config.toml
win_length = 512
pixel_unshuffle = 2
init = "torch_default"
max_steps = 32100
lr_schedule = "cosine"
warmup_steps = 6420
Rows from block 5, named by matrix and row number. Rows with one number belong to one attention dimension. Each number is 128 + 24 x the weight over its row's rms, rounded and kept within 0 to 255. All counts start at 0. Numbers have three digits each. After the name is the row's rms in percent of the matrix's.
# v: attention value (model.mid.1.attn.v.weight, 192x192), inputs 64-127
# proj: attention output (model.mid.1.attn.proj.weight, 192x192, transposed), outputs 64-127
v.27 081:094181158153131162142064112108140140150113130122148132093092162112095113123149099133146144103123151133113115146124151128083124144123136137134121130097134091093173154133158118127118131108151126
proj.27 085:154103102145104066148160119133129120137134141162129158174159128090134125084118144123109115146143110137113114116130106103158144118122122137136172126107141139113144072076146142144156095153108145
v.28 092:143129088085136133103136138095106107117105116122089124115143135156156124095126110095146101114111114167113129130127141174163105148096086111102160089125116146173132112136105163123159123149115139
proj.28 089:082120178144097144110141144167099117142125137115146133126086148109112089157116163171123164135110114064164118127097135085121122148155119128111082119136107132120070145126118123116075151101120090
v.29 099:137146135110121095114068128107115139115120129125140138074072177119104130123100136123172153079133116148102116190110134153126138130143127108124117143114160111134117143120146134118131112116130139
proj.29 106:099121123143120158129178124147142136146130145136125145181175126072165089105116134140101109131126113105141110111125108094150135153123103133128136143153077129083116123088137152135111152147116129
v.30 080:129136103120133142119150142089118132160122085076127127091139145126113136097133090117154158123142100118131068104125139140175126136099113155132129112069124148158152128136159142125127131131140156
proj.30 080:137139129133132129139171130146102106176131167172127141168101097130155147135142160153104165174117143134135157138135117123099118158138112110139145143151117122151119100047147135135125127109088119
v.31 086:119135105094152136131114144173134093093126107132103091145130107134138113128112105115137139102136123118172122152109141126121122100153077101117145151157103154159142104121084182138179138125074142
proj.31 092:089156142128111129124142151122130116089132146100146145108129151105113069162141144163116153133147132121126108130115096126120115154106144163124122132141096119083107165197109091109133145131157108
v.32 120:124135065103162133133140143134116096125138103095111160140155115141145132108114074124201139133106139129180092127119133100142116109128120139133117107133104152131119110119115167148137141131090128
proj.32 125:137121193150091144133119150141105131136130170140165100120121142118101121153127164133044134134116137105084138130116101137107105143118131129145135126120161118129137146166121109142132105144173132
v.33 128:141138075129186137136155136122131155126113122200103110131125118131119128127136117116077101135114154171126142111101121141095085129130131128112138090123150114124136099119145105107137131145071132
proj.33 122:102103189104066105106111157138100127130122135083143125141096114122137127129148153167174167156131095111142144108115128132173081135143125159153130106146127181137107143140163138119134108115192109
v.34 124:125140091146130145131125113128158129110123094186129096120089141117127121152134153088117121117152145124098135155131123104127102066156129092147136141129154135111159142105139101104071124125116119
proj.34 124:127116131123120099140131109137140164144124159065137152150156148145115113093138095176154122115132110135158122135116162157140090122112140165103125128125081097128133113129138137114178140142163149
v.35 127:128129090120196127132146145098133145151126044102097123126133128135121132135108090114179119136143151154186092127105115149121090123111108157097134108095136160110115130114112118110125130142160113
proj.35 124:133115163134052128111112161135123097127124235167158114124120122154125135133128137168074127122117080104064153135118110099132094083140138105141133127175123089147135119137119155134140141108106126
v.36 131:128126088152084131110103129160079087144155147095089149105109125143180128123165089123108146090131133105147117137181142114065116140118181094140112136092137117118114149132107090172142129127150144
proj.36 134:115115172101165125140151134112098094125162080169099142142164137105078097115103140103141129133135100146095129142160078133186123117137127129120131146153124146115126120118112145168104129137095121
v.37 107:115114147109089197149158097139159125115125144180139117136121118125145122129156162123137125148103113130078144130172128102111128077133139104156158145147116104125164133131119107127145127108108139
proj.37 109:152119099140168059136100093132112180105131103070120119127139133103112107132135122137136139137140161103182128130114170173146101142137128181116084139114156179132113135150142149109108095149141130
v.38 116:130124145151171112105110162171128088136138135110097149162114110131147131097147137147098136107137118081146119117174140088129156130140134110120136123093155106159131132125097115135126122118091132
proj.38 117:113139134092078153135123164089133085110132117125120121098157114095138118158107094088140145116121140168114111142155096158110144145102159109136121138125112146086131130171108115164119136142161134
v.39 107:132132089094150176136108151104088122157123113125079151149125102138164147109138093110156133108080118191166113113132138147109078124112118103112160086117137121118133097130067106126151126125083126
proj.39 109:130107182153097081115126175161084099110136137123154117105147136113092124141130166155083155135113095068106126139119118109151077134149157144146084139147130121132132157161123155160109106147175130
v.40 111:140144161155146188141116146120163136177125103143122154169156089146168113096158130120120118126073115139108142115120145126114121108141095090146145110163098116126127110120096166123160136128104130
proj.40 114:131110130086108067105136150134160120093135156079138106131107145100069149123111129124128140122143134115164119109121120138120146147106152172137102100098179137116133153167147102143098105133158132
v.41 122:121121192133147133116107138125135128161147153080152130127118132123137112148114141141106144118123103147128126149130125147116131148155109118117142151115129145121105122136081098141104129137117097
proj.41 113:149151068139114136114140137137164095092147103141113155127165142164140146129105111100155095097124137108127117156144113083138177125089152088118105140120107047141151150126107150151141162125139149
v.42 123:129138160154189090126118125109131151169151163120166145132129098128100115125145170138109101126095121167131135139141117140092121171121142129127122125154136126114105107142076114152152134147082117
proj.42 125:125108112105071163105133146143157105069161086132084123114125139128152150128114127113139159136117130097141132127129146120154180120147128125129124115109141135146124166119124150129094139101160115
v.43 137:134131117139081099131104110115146149118137103118114111107114127150116101120145107109116140110112146182124176139129123165040090142159169130145100129155093132110113146122144143124144135142163136
proj.43 135:101146156117170145098155137155154133148151138119105138185107127138110131109129124140139136134121079080111126111139109115212155114103102138130144113122169134153118122105150119125111125116104110
v.44 116:121112090127041102121120133118106127132108092140134154151110113133140166124138151100185147116142114126140112106150121123150124104128167106143126131129121099129150177137108139125134109106170132
proj.44 117:155141148163211151154119128157110124134098152118110101075168113094109101117142099133069131124096105125101118139143169151107070110124127114112116163128124118123135101136116140141108132140086139
v.45 120:096120096132097052149150083174133147113142115110157123097118138131129089124152149103166140131100119127148154190180128090067121123158165136158099138178094141107147100127112131162118137137118123
proj.45 118:159129136107169207135117112100156160133156119132095123153135166152121134131130103157093140131123132098111115132115138177184161137124106171107158117086151129129123161129120111085134126123136143
v.46 115:124140163125135167125094151089148160163116087101100100126120123129140111132124107106121144115105130174151154135105136183111098139160081114114135123136127143119130131127097130109108120130129124
proj.46 111:124130106142110089102143167161148101109125166119153165139144130155132159130127120157127132104111094097101108147136112086146130114094174127132115134124111072129150132148116126142156130129148141
v.47 122:126108168095069101141110136176090143111110125111129142166121125130177154115105141117106158108099099148128137123162137138108109131106118120108138139125118116146117084130114132123128125112123110
proj.47 121:160159106146193154106128159080129098135117111141117128080152113139101139139141121114152102108131122103116105124123099124159132143154147109129127161122127089111152166160113101133131133154116152
v.48 128:126131149116059166108142148089114112127119148151107121119182119130175121126149123154139129134113129095076147115101139165185155151087092127133134105158109139116139174133129191124130118119167147
proj.48 129:138107123144206089162128135167126130143114101113156125130103137125104133134113118128124127122112133170185101139144156112051136115143146117137107110091136140120125090130107089144136120127084132
v.49 113:135113123105090075143124133082140171137108096170143130138125120119076137126119190126167124141122125179134143113104105148134108136128142146112145107152134115123137130141119148115159121135150144
proj.49 114:118143131159164165115122155169120121133108167103114101099111109126181142138168101155082160149097112090124121125127182142126083113128121126136125132121128155149113126132135137123087129109101110
v.50 125:127130179167133120128094106124182126119141103091127107119109129125087122117148146129141120129171155081126132128199118107102164127097148144150105175109145112127135193131149122125143122112195170
proj.50 123:102127071110105135127148095110165144125137154157095143140132108092159120128113090105107153127127119163104139137135138163142170085156126120115147143151129165101122069114124135127106126126044113
v.51 128:111110093151101107108175129155117139148132124117176137148114120127140148162097122105103132139157112111173097109105130123144126112205156111141092159124123131136122136123131089136081122135122090
proj.51 122:184142116118164151126095107116142115097114126127101130100167103140124124104123127107160076111146133143068137137152099109123129134064120103103147147143121076146142138124122136123161145118158155
v.52 116:143111158110107160133141145152158136117126105171131128171125127110156133157079168131091132132130129143100126129081122114136106065167091111106178154114128147137105102110131109118115136144142099
proj.52 117:126161104131153087098129139108147114116117190073149109105135124151120134119147098120182066114153154133158120120118121129121102135080143134118111153133115071140140172172137128139133161139141140
v.53 144:129140104046111127140090115091119084074135136127125137152128129132133169141081110116139130107133161154118120136154111133130101109033125133122117149130142136149124097110144141151125126115111133
proj.53 141:113106152204138109109161125125129125177132135138125130094124127120114099091150176129117130121147116106133140115105129114143104119233137123117162155133122125125139152147120100141139143138141116
v.54 117:124131155126127223128107126071165128168118150146112116145132096133138142123155105118112112126107141152119141090155130161110114123113130102148121142130132093131146175141122116132144114105100154
proj.54 116:120091107148106030119135129181119133090119098094122147115139106082133125117120157115138168135129113116127132138141137111150120118145156136136100136136145176124122098152142147151107084139149114
v.55 120:096133135117166195144145088137129153130130147131137096090117143125162121164133097099102115140106140158102122162163126145076088110096118117134134152110135137103139115129121060136097130128105102
proj.55 120:173092105144088066119118095125124154107147104132134171161155155158101124105113162152174107119141118095147150136099125101198128116172139144116105133150110093143132141119137176108163121137150144
v.56 126:102112170068125134152130109111161145106129146106133095092122143117101106139119120139113146160113138187115163136162113151064098147115147152117137135121127121124147114148129094132131131133112123
proj.56 126:132145098182120127095121130151126132139142120127121161167123119148192139152144138127135155136113115066128135144132124102211135126135133108145118144124134153142107138124134155127117110128131123
v.57 117:119139087117148036111117133104138124081132120162154122144119118121085137137095175116133117115153167139122132140130098126149112133106144144129098129160149141132132142113145171122081121133088115
proj.57 116:121127153156112209129135143155162141164107136090112123103124121144165120117148101143121144118100106132131113121130172140114129108150132093122172130094095102132135118145118089123174159112174131
v.58 125:102139134159143072138104127175123144113115104120124116143117111131140129078157147098135124110109130090139142141222143091104132142088133115149102121149153104132154128126115150123118120110091149
proj.58 127:146106128095103189129124146082150138132120116121109143118140138106113139154125096141103173123110109143109098136118131190152163122174157141133153122094116146073128115163115079115148102152143141
v.59 128:143116110157153087125132133128138082148161145132162178141127109139128133122152157136143114117140115136104097132162102091092110118100184106140131118115128125105103147134083105161140137144119096
proj.59 129:137136156122106174132134132143151099109161117117077098111146153110104103107107113087129123126118110108153139130144146140150134114130113088126115116119143116154133126113130169169090147121126131
v.60 132:125115136125160101120200147161124158124113112150151136147182114134168134136100117147100116159120141127102099107104105152128110143079102162098122113123100143118105123120141158117126135138134082
proj.60 128:175138140117118160107091149097159102122107159140137103100093118152100142140125137118184089117130118145146148112124112102122147110151124070153140104128152097146145139138132116126154138104113144
v.61 115:126119146144098169157133106125174180172104070126143120149125117137137150127129118096153114144129143137154118106158117129085111095128138124150103163138103102132137155129150134121152118107170148
proj.61 114:151123097115140080100123105120152144103103187129110127103125106098108129107142132132119135134141101111077155116123117146173117097141126148123143138159164143117136104151157138109112101129085124
v.62 122:117140111127145123098104111121084125095122188106148134130097119135111166124126104099132144103119128158139122106157124166136127149123163126145099145130128104150118154148121120123105112103060117
proj.62 121:148123138181110149148127106173099164123108029137117157103173106111128103128112179115119135117098131085108139129117143097137138143148115087123107157130123094137149122108120152120156111153192134
v.63 125:134115118120104126126139161095162093190146130145144148167143097132148120137128153139121118125128124109162129120123119107136122118150134091140107129152128123134132122123095133177117121145092146
proj.63 123:125096127117151111117130168150164067095137133078091120073139128104148139111136101108136163124146121150101104149182121141108125131100162140122157119093142156113131144182103088170116130105170122
v.64 120:093116082150114084097148125139085117144118162077149159128140125129120141107118103133172153142151101084154118118123142124170162160154174172131121125121121119119109146159151124130144124132153118
proj.64 121:169122170101149184184107122104116152160115088169126088139139136131138119118144143103080110133110136170103133127134126131082126124104071098128139119143146121141132094087128138113121128129095141
v.65 132:098112141173171103145136138122135149193129105076160147129117101126089113130107149145117125146124090162180129122081135107111142150201136123118144148140122120132112098139085101119171125152117099
proj.65 125:158137095100091171123106130116134090069138125171090096116140136144161146115126100101132103109140151106081142123156109114145165123063122134124105122139164116133128158152141171124104152113151126
v.66 119:112133128098155130138122150098122105125129111144113165152143112136157141132105146144134114153133135111088123122135120100181146123040088144115142100154145125120129132126097159121142117128138104
proj.66 118:165092145151102124148131136143153122139106163108139083087111140133105129150119104111109133098139137155172135115118166120062130095191155118129110124125123105124133120158130116149136158131117117
v.67 129:101134077144084103117128113191088138113139118154100114130115138143189125135142123111140138120117155085120128161169135094104134104104144125135094131144137137119120126115147163135136134116147117
proj.67 129:149078174086166145133135131061130144168130152115122154147143123126078109127135116152119133135141128164132118118099120171139108123162130147131154137128121135117136152120115088122132130143103133
v.68 106:114130045139151079117108119116091121109135132144129123107094153144111135138103106102137138110143144174123097178134146132106100133121178153129116120124155124121117118141137096111111133151109102
proj.68 108:128105215138117177151105109151124152165126090128144170163139127124139120105147155150127111142099107109112128098116148120169131123120087100125126126144100140121138138123143159133162153139137136
v.69 105:111115182079154143155144114095146137128104149104151139137157119105094136122121157143137102162125123161132134100121095156147128159070115151116167114128105115095135122144125108143143128147141125
proj.69 105:150121072161096116111133148157121124111126120140111084119125156133171150122134124111121135106138123073144143144147120099117130114185120127127125116097141122148112119102137164117110099107119125
v.70 125:149141114151124099106125114144112140117119202196153150141119117113144121129179185130092115122117117127084145139151114101123134134146174110146135095159138121102137125132113105135123132122093137
proj.70 124:119111146090130171124146147124117148137145056062095113130147142133130134148110082126163164136143149120181109128130144171116106149134099135120124127078116138141133129103126126124125119120179141
v.71 134:166128123172127125114136124133145123135131111168135111108105163098114134152100162118150126116174138087113103157109123106138135089165147121137129163095149143130133172125148081122115129136172133
proj.71 128:092157132109146132152118115139130142134130156107142167155156108119159130114143084133121132140103117171136141123133148169122109129081122137116132134150081144125125111112122156128153139136079132
v.72 120:109123180146069116157132114178132172135123135137159131136117120140137115121156175148090149142110090166085160127135118102090128127145145143134148140171112126109123103138123138110170143119159113
proj.72 118:162116074096176156095125125088140142140133095108078124140128135129125135159120084120162114133160158076169095125122118143155145128113113123132120130093171127146119148116139127133084124145091113
v.73 116:122126059062063110138143129097081093089105121100112156150149111131143181145076112111161142112126147157162105111121132144145110123068131134116136102129138144131118102120138135128126127127126111
proj.73 117:134150194199186141126098126134101147166110137148154074076133142140121092100165163132101121122116107121090143120132133116125103127185114134123134155145121123131124158161132127124135133124122124
v.74 138:104148089115163075134144112176120141086121160150153114140128116131117143127116115094084133126127132146134118143156131107107098125120155151145080136140169119146135081126162124141102140104033108
proj.74 136:160092161138080179121117121074114169173116064110116161118142142140140116124153155161169113145133122116117134126098125142173142168152096110131171124114117109116122144133141118105165108150201132
v.75 126:122131118115077211156131120113125142154127112161096145125115117142167131151149117125108132118095113193095122121112146137082093091133120100124185107121107133091126111127094102114148143125132118
proj.75 126:150124136139174024096127126153121135111141126093148113122134136133072123124110153143161110125147128059149103114144129111167118148114136154127086140128160129140122152150138165149100117137128106
v.76 111:140112109111040082129138152125118143128129075151158133142114137128121129142107176131149153142136151109142144112090104109148140110149105103122134127142109132115124138124128138128115123148175127
proj.76 114:121168147157210189113125145142126081121117216093120117112139108120154138137150072122102135132114113156122114142159155148101080116102160143139119146133107148136133130139155111142125144109090123
v.77 147:096119158090008146132134133106140116132146139141137118139141133125157109155105144147135147137134118118106176137095125138152149113167124132140111154183103145119122125118134181141132131129167137
proj.77 142:144102091161251103133114128148144140162129132113108140132115124131122149105134106119110135113159157160151109131155133122089132129102138147117144121071169130143127146119085073123125143139087116
v.78 136:124127075111094138112164125174099158136120104119111115109131133134152116135144088107109154138108130137154129121105149138083111125177118101122145121095088119108141111134133094136123137129128120
proj.78 136:147150171124165116112126133099105103112135146135145148144145119128092127113133165152159106131115100111098098141159108118165095147085135135140111135143141145127122155112153160118135109109133127
v.79 129:135139083158183067113131143153078135143126104103166149144121102146126120112140133131170135141126132074175114103115109118178147161100104163113124082145124141106126138135114154121121135149123111
proj.79 126:144111179093078215151125134099122107118115161142122088091136134119125131167123116117068131140118121164109125121132135135062126096151142094159134130147117124148126126132154106144122139115131124
v.80 123:119138126157122145113140096132105139156114163110141135116145119120140131136150125122131131148139127118099106135147127150125131150065161162132138130122130122086123165154147116135156133118185123
proj.80 124:164098127089148110168137123120142163149124067157113130153138144125103116108126142119142115129128122142140137115120127123127140091171078113126146119126132124162130099078122161116119114142059126
v.81 122:101135100134161136137157104109157141120111085141109127132144096123124129150125128106122112154130175138115107122142112132097095112052118136124132118113150131090120153119140114141134130134158101
proj.81 121:173097148117102107128125136134153125140116174122129110123142154139122126100138130136153113110124082136128159111123143122170122095185126149117139126127113116148122101141137166115143112126104123
v.82 138:098142111139180204118141139127112111160136148154098121135118116122154104148143091127076101129118127110136123114110158132142131124173096090127136120104161129126128107121109092144106125125041120
proj.82 138:152077130110073025140118131128107118092139089110149133124139134148093143118104161123177138118152134157138116134152115121098122163112159166126110120142112122124127147144116143126158120122241126
v.83 116:130131142167177181162140124129169134160137069120104129149129123129135145130120114117182108132132128096164094118137128100137124076165108112139129138101138135138136134104113116124142131106116119
proj.83 122:141116104096076061123125127107131137110135207126141119102141128135119124134118125144074124124133126129082157130112115155118124138112152165115128126156138101123126115174122131134116120150133121
v.84 136:147133188133169161123125144200116112123128139108110127134127146112156131122112122153090130134141099076099112123147144093143152112106090127120161169069147128165130119124139101119149126112143127
proj.84 133:117156072108094088136131107055123133121126108164138129124132110129100114147125117108172112123134151167169121133110111154112131137139152118136100128176110129109134146134120150134131140136094125
v.85 125:130119137153112114138158136188129138145111109099129157170155095122159162130091135130118134125126108078172116097105122080152147097171117116125116149121126134163128100110143142144157125114108109
proj.85 124:141156106101137136124114130042114133132108163148128067054134133138115107131152109113134096125151156180082160127130108166105123158105130159134148127154158102114117153168133098112110115130131127
v.86 105:108126135137104049108176133182153164107122136131184138147143106107116099129108173137107153184153100082113167109111108071137153128197147137153115162153123113124136129127151129139141127119147117
proj.86 110:177149102099165241150125131069150127146114124123070107113147131146162142127141064103147103113125134179142121139142135160105127134070108114109137112087144117152126117129131130092142138120111134
v.87 138:138142089136103171130138119076149133139128127165132151129112119127120134136152129108181121130133131136137113111119125126148119084180152112153146101144118128101146150131116124126126133115106143
proj.87 138:145124164124150085135130124178114158131134142073132108124147132130132136127110135143069141134124120102123125131143152144094094159093102145111118132101142117152129096134123135127113119139162120
v.88 137:122134095031110103145130120101139099044129113101096138137144126143122137116096101122201138143117142158151136138155122132132125114074124151125129105157104130141151090111120167127138134112129131
proj.88 135:141142177201142162120129134129133152169131183147134100099122138130126120120139166145044125104121117077112129129106133121135124145189129119110130138092162116126121154161104115114121137129126121
v.89 138:122132120063188118135118135118123085082141146144146126149104147113094137142091144122140119148150135135129108149144109113163137115083113133133140137112161141138131087125117086138093124141077120
proj.89 137:128107140187077141127122125129112125152154124119128138127151129131175139125151121127110145122117122111152127141130142146107104153186136125130120129130080134132134160132120162131163150121176122
v.90 112:132132099174149117097118135177117103082144164137085168137129113132171104098167123166157122111109129061107148129170142075125166120143159129135123103125129127137101147116115148127161123112143133
proj.90 114:134134166059114155160135128078126152148137127129129064138122129126089116160101108098089141123132153184158121114105124188103120146132125136111120133121153130118147125140089102113100138124131151
v.91 119:137149147100117168120145135115166116111137122163139113139146114122142099164118115126089126157156154099087137105100109149166119113102086125141107149137142138116136152111160148151083122129124133
proj.91 121:149111100156149069149129120149161129143106128105133144103121130132114137116122139113174108110127105185164129122148148098088129118144149122124154101100117114153125094142115109121174129132134114
v.92 121:126132126134140160140115099133118148148141098073110094100119142140120124114165087109211126132111151119190107137168136162095131135107124133128124134112098127118140148134125151119154142102167151
proj.92 126:130114126103116096120153130112118130106148175177123168173134109114107123122114164163048140144120112088070129144101089123153130103158133135130139142152139130128135123099112125125097111142085128
v.93 127:117122127182197127145137117139186129152141091135136136117134133144106103105163127135139131129129123123133127144120101115111111108167122174128118112129099146102115127130121103135123148175126096
proj.93 128:150094133075043143123115129136141122130142188104143116158118146115156147157116117126100118129136134104128132110134131139149143135088136114137138099111165131135108109125147134154099117128130121
v.94 126:140125119177163066135118123115162166144129084144139115113107116120093123132136181110129111120118154155148126155146115098067113124142154098129111134150145115131132141121098128122146123125141125
proj.94 123:107151129091097208096150149133150089085131184112086156139145124131160130121122072147133141130128117107097152126110133146197137103117130148117133142123104129114134131139138142122123136122129141
v.95 117:097123144114083178127132139155134124120117120156079147129133134136173142109139126150097150120118105118051130123164142095109132088094115129113172119093129112129118137138122124113151129111177119
proj.95 127:152128132122155067113135129112129139147119145096153097144115124132078113144124124117156123119139146125196106116114144145130102139132130120130087141139134125108121111118128148149102117140074120
v.96 069:105121143148123124144121130168144180087149134136125121146142139104136101120069119157134122139113188178099118061118142082123112137108136114120145132101149148119172142139118168178127130122093086
proj.96 063:122164154143084131099112142150132125160108134137147134153115115144134125149128160135137138136122132128135151149149115107083121105124111123150132126173083162117132122123181126124142114161152116
v.97 077:184127131134146126138133154097120137098133132119128136093187146175169115162100127153121118101116106106121106169136122103118138126076105112102111106119154145141153129136109064163173102095116161
proj.97 075:104142126135115145135116109166132120169117128138133094148127124094158182112170137130148132126127160137152157092127119128124156151132126113161109131133149123105114125185134190158075127126141127
v.98 097:153129136140130123130101149112114118122124108151122125075086164154139125147115121187184147083128112161100091163121127170145120145112112134114129132134153146164120173109141139124104076118133146
proj.98 098:171156120117143123132137118137135129127120153096114133175158118087135161164164136110122133157106129114145139089125132128117135131149115108145140100127110128093153095111110136151148136149172136
v.99 061:113111098136103111134154132127132123131102135125132122082155108095147120094102143085126099101143134131133133132097106101092117112136122132114106138129183157130064112143081119149164160109128108
proj.99 059:146148150124162132112086152087128111130138148120143159125137098174136140121188156145126157134141121172147143108114143131129128107094156183138142152141093122086145104127129131109137073098156155
v.100 067:128105091139162104143112122132162121111131083099086117118122138143150100145156109122110147131153160115193136156094099107151124111135121135112099122148102133075131108128147121153159107168160097
proj.100 064:154129131119133121126122117156088111142093112108136161128091128080070150139136150133166165123096124104131105124154144128139100129115124143144146126127178150155114119129135143133113116102141134
v.101 097:140138105119170144128115091141138142136106164133150115128135122186124157182157147129111174146091102098111115151094097185139155106092147123114123087160097118107103123166132145173160135160129119
proj.101 095:141107138185123131158125149135131126110162122139114125150165129027155086070128119145120113144120163154148120128142131109157137173118127144157155135118137142115176153106145156106118070135115148
v.102 065:123118120141140099132124110092120064133137148111134123113108095105113135119157133127111122103138158150146143165153080141099133123128097145122106136135109176136122136138124086097096121148182196
proj.102 061:163098165124165103119126167086140089079152157120128167113129129138121147075156144130091138161119116108109114083152114135134122129090158111137133157078123063155114098098127147125126102087096140
v.103 085:143155131169085146098137131114105134113119128127118106155086163055106132100128125117129147128145152125124122107095142156116117136144078129170131109116109132145158150111145136102077160125115137
proj.103 087:106136109148127153126152122129127178155133164121117157135121110159155161182115162106105119136115100122128114179171136143152114104158174099133090125101125089159132130087080103129170107153109119
v.104 080:152105109127133131115097103133157192076162144120114131090159116147163122168115151106142170100143079118145084185120143115142098146104116146152114106148119131135156130161145158126166134139088107
proj.104 086:150166158131124126132132146157109132117104146098097107114092095081096128161149134139131100147116177118132184095139133152127151112126120063127131138123166152094133106087093143151158128114155126
v.105 100:130114142157119153117111135103135094075146112097119136166122097078159122102114132102130121099176121140159115094090182123143066148151066151161176138121128188137129147111126159087143123153118098
proj.105 104:156177115089136134117115108156118164120112120111128120084092130196117163210112113107129145136104113119096139122110135154140131077118152111094110107133136099117139106146072099143182167104149144
v.106 075:097118139116061114142178133146138140153145116131141120071112153043107103077123126116170121125114139133127124118135125107127122148155141145136129147107161146130077136106137124106140172097116079
proj.106 071:130155138107158124080086151093145127123140144125133142119134110208108140148121163129134116089173105155117159141118149130121130125132143107127140140152106131098132103124117109121169129160153156
v.107 069:128148157141096148141126124151136170105141112134100114162098159118128108117110134144135161145133106144126113080113125127141098131130092131163149079134106119133181117131163180106127138148088107
proj.107 067:120146122145097131137135133178125156118118134115124153120126125124128128180081145122134127110119128111114121165174139128135111080132137092128123093135119131132121166091091126133183123161143100
v.108 079:162118115116146138145152120147145127111121172155130108094092162157135131159162123109162113129120091094150116175106104154150132129117130150110116086166111146131123140127166127135180142157130115
proj.108 076:118156112149141139140121139132121139098153125091151121136174110064133134138115149142139118117133157144122137139149144128173143169101148121134180152113136116096136114107101162095113063139146126
v.109 077:105125146134123154110113090134145105111142157090126143185147063073135132105152156061094140138158130106160146091114158120129104137137115128164155128105088126093130126150134161102159156165127098
proj.109 074:133131129133133130122127143133129160102121119146118116037099138195117102126076088133120121117128117123095128135125134147155116094114144113077104139109165113164131126116089098112160137117113138
v.110 096:105122121134139140126151105130138119125132146091131135195167083094123128104132135063064109168139149096161160076115143095118120117145134123140146120115099128089128092144115127137153176144129106
proj.110 095:090111128137113130130113136123116141133138095160139126070097149183131106105094109135141134107144119136098115171136122130150127112107146157115107144134154119166115163152133111105117117097084129
v.111 085:103137126131116149129139093124112080174099161152145120173063127115091158098169120119127125150110142119111130080127124174138135115158157125119155122115110119093070132115138146133117147145151123
proj.111 087:135096105159126126147122149070151133121168120124130162131183148144162080089095107118103134138132079152118089146137139112140120148121117171112140113112110113158159134108128094084130073144102165
v.112 054:087095097129138090096114132122118100124093122110145118116150131103131157120138151115078104137157178164101158142125128199105145109144125122103148175125156152130114111125092094147104106158147103
proj.112 055:158126118124167126128100126112106106153125152140139138114088122133108095107161135115120167159121113159115112138104108125099123136109136165127127154136105133102131111111164083116132123067141145
v.113 081:121136168105085118136163143157106134177149126167134139107101141105105118090131119160169113132113150142105134115212125073106141135146158120115117163085152097123124135095142109099101130089118168
proj.113 080:095117113107127118100130146077161107141122139137150125109159134187130143130097134118134128090170089124120127119118117123093111144150094093123124151136108134142074105147140114129103145158135107
v.114 081:114130103138121122116092080126146153156128145133133116138120133177128150151194151118107174123125129112132115171126116169119152131151158155150125126148090119081089116142161142108101118144143120
proj.114 077:183121151154139129169156124115122117108141145117092145126114109056065069092123129135118101153105094115133128106151142127117114131122114091098122147119165133142162120087103117128153131105126168
v.115 096:128131123132131149159127112123131123147126129152145112080085162136111121157152140149164172130090131130093098135100092198141135131098135135109139102130131166115068162122163142141121116144137111
proj.115 089:193128119172140137134096145128138109114165142117105132167187121064160137106120129101110102112120130162138122121141148115150135168136126107158166111140125127105191123112106141114151087155151177
v.116 059:153161138125177177162131118129123128143135130118122140134105166147122118145179113125147135151095120088148112102091149090156144118139107117109145079140111121094093139127181143134172143139120109
proj.116 058:108122099137106171151162098159112151129126095114120104155148136103144149141112098119136122100128128133118107180138132117147129150140090112129130092119160143171128124177100135129107139168071108
v.117 076:142111160143135131163129156145155126024101133129105142131154139142163124149110119119122099145138130116156130103081120128156141118109112108103149080149140117155120123133105158131172115109114127
proj.117 073:111125173127123133124127093187131137143110098135162097147110158122150140135137142169118120113115139119117105135106137129129117116126141188121144096145111144106148087170139123106094163162108126
v.118 081:152139143100115105125147146154113149137102144167135126118132159164112149141159113145130105131112116116115151178171100134103185107135155109111073130136141080140150106130126082133129140085126164
proj.118 083:067106131146139128137142139100145114137138143150150127141152102098127108079138154169133119119152145127164124136143119114123132178151134153141138166097119132151095125116175160116073088170105096
v.119 097:118150107149119130105118098115134109131083154136151111180134122173114173141158115137082145127101114094121129119108120187126160097126146126125114112145114134105091117156119116160150130148145101
proj.119 101:132116144171139125153122135122138136129163126155123145148149138090143088062142134162126122155112135154159124129134134089141138157115136172131141129105122115140176149111163150116123081129109169
v.120 070:156144149173144113130120184112132140118135102114133139134147170138137123140112139138113132134141166140135127085053124092117128127148084104134137139145147142124108133143094165138117131108104182
proj.120 070:094130168130149123145149082168131166144102110167145131158112137120126169179133171147108142143122106148147093156125101170141126099167159140154111112147121115144167109170129107124141152169085118
v.121 061:102149119160121117157117166089141101109081078077106104136142154085146144127131114095099125127122147117128152106098131167164163119116119108117139122167137139157090138123078077133108101149165124
proj.121 062:166114092139131136129135072170137148142124103139160124160111137147169145121149144144135135137116115137127115154112146112114101109116168188121095117115137104150174153139157113116142129111130155
v.122 069:146147126140090159099127121109114153186136130130136128110113164111132126151162171130110163138155140133079106167117105142107152126088094112147130119110100116136172155123173123126099119144098144
proj.122 069:105137132164124164159134128135143151149116160157089122116138113098118139152116127104112123118116134127128128141162106151121120132163132048144105142108162121153113152091080132136162118165150094
v.123 064:137112079138143119119122099124126170168135135127171124110173126155149152143131137123113127096117136120139104170131128117108146119162146141123107165149151146084070113142091110154141133088134120
proj.123 057:163155148127142127161131137084116097146144126120128140136120103110096091094154115122136144165135083159168163103113127137127146140112126141142114165161140161091146117158149134132105107088127183
v.124 085:112122129115132129174159123132122149185161121129135117035107180106118087136146136140182156144085169136096110142123087117144146149096159140111140117100142150108073147103175121123118139111125124
proj.124 084:157124104141117141111107147115143093130145145109102128163155104102124151114108137080128111091153110136119128136157139138132131149142101068168136135166145146123146123146105143126131116140139154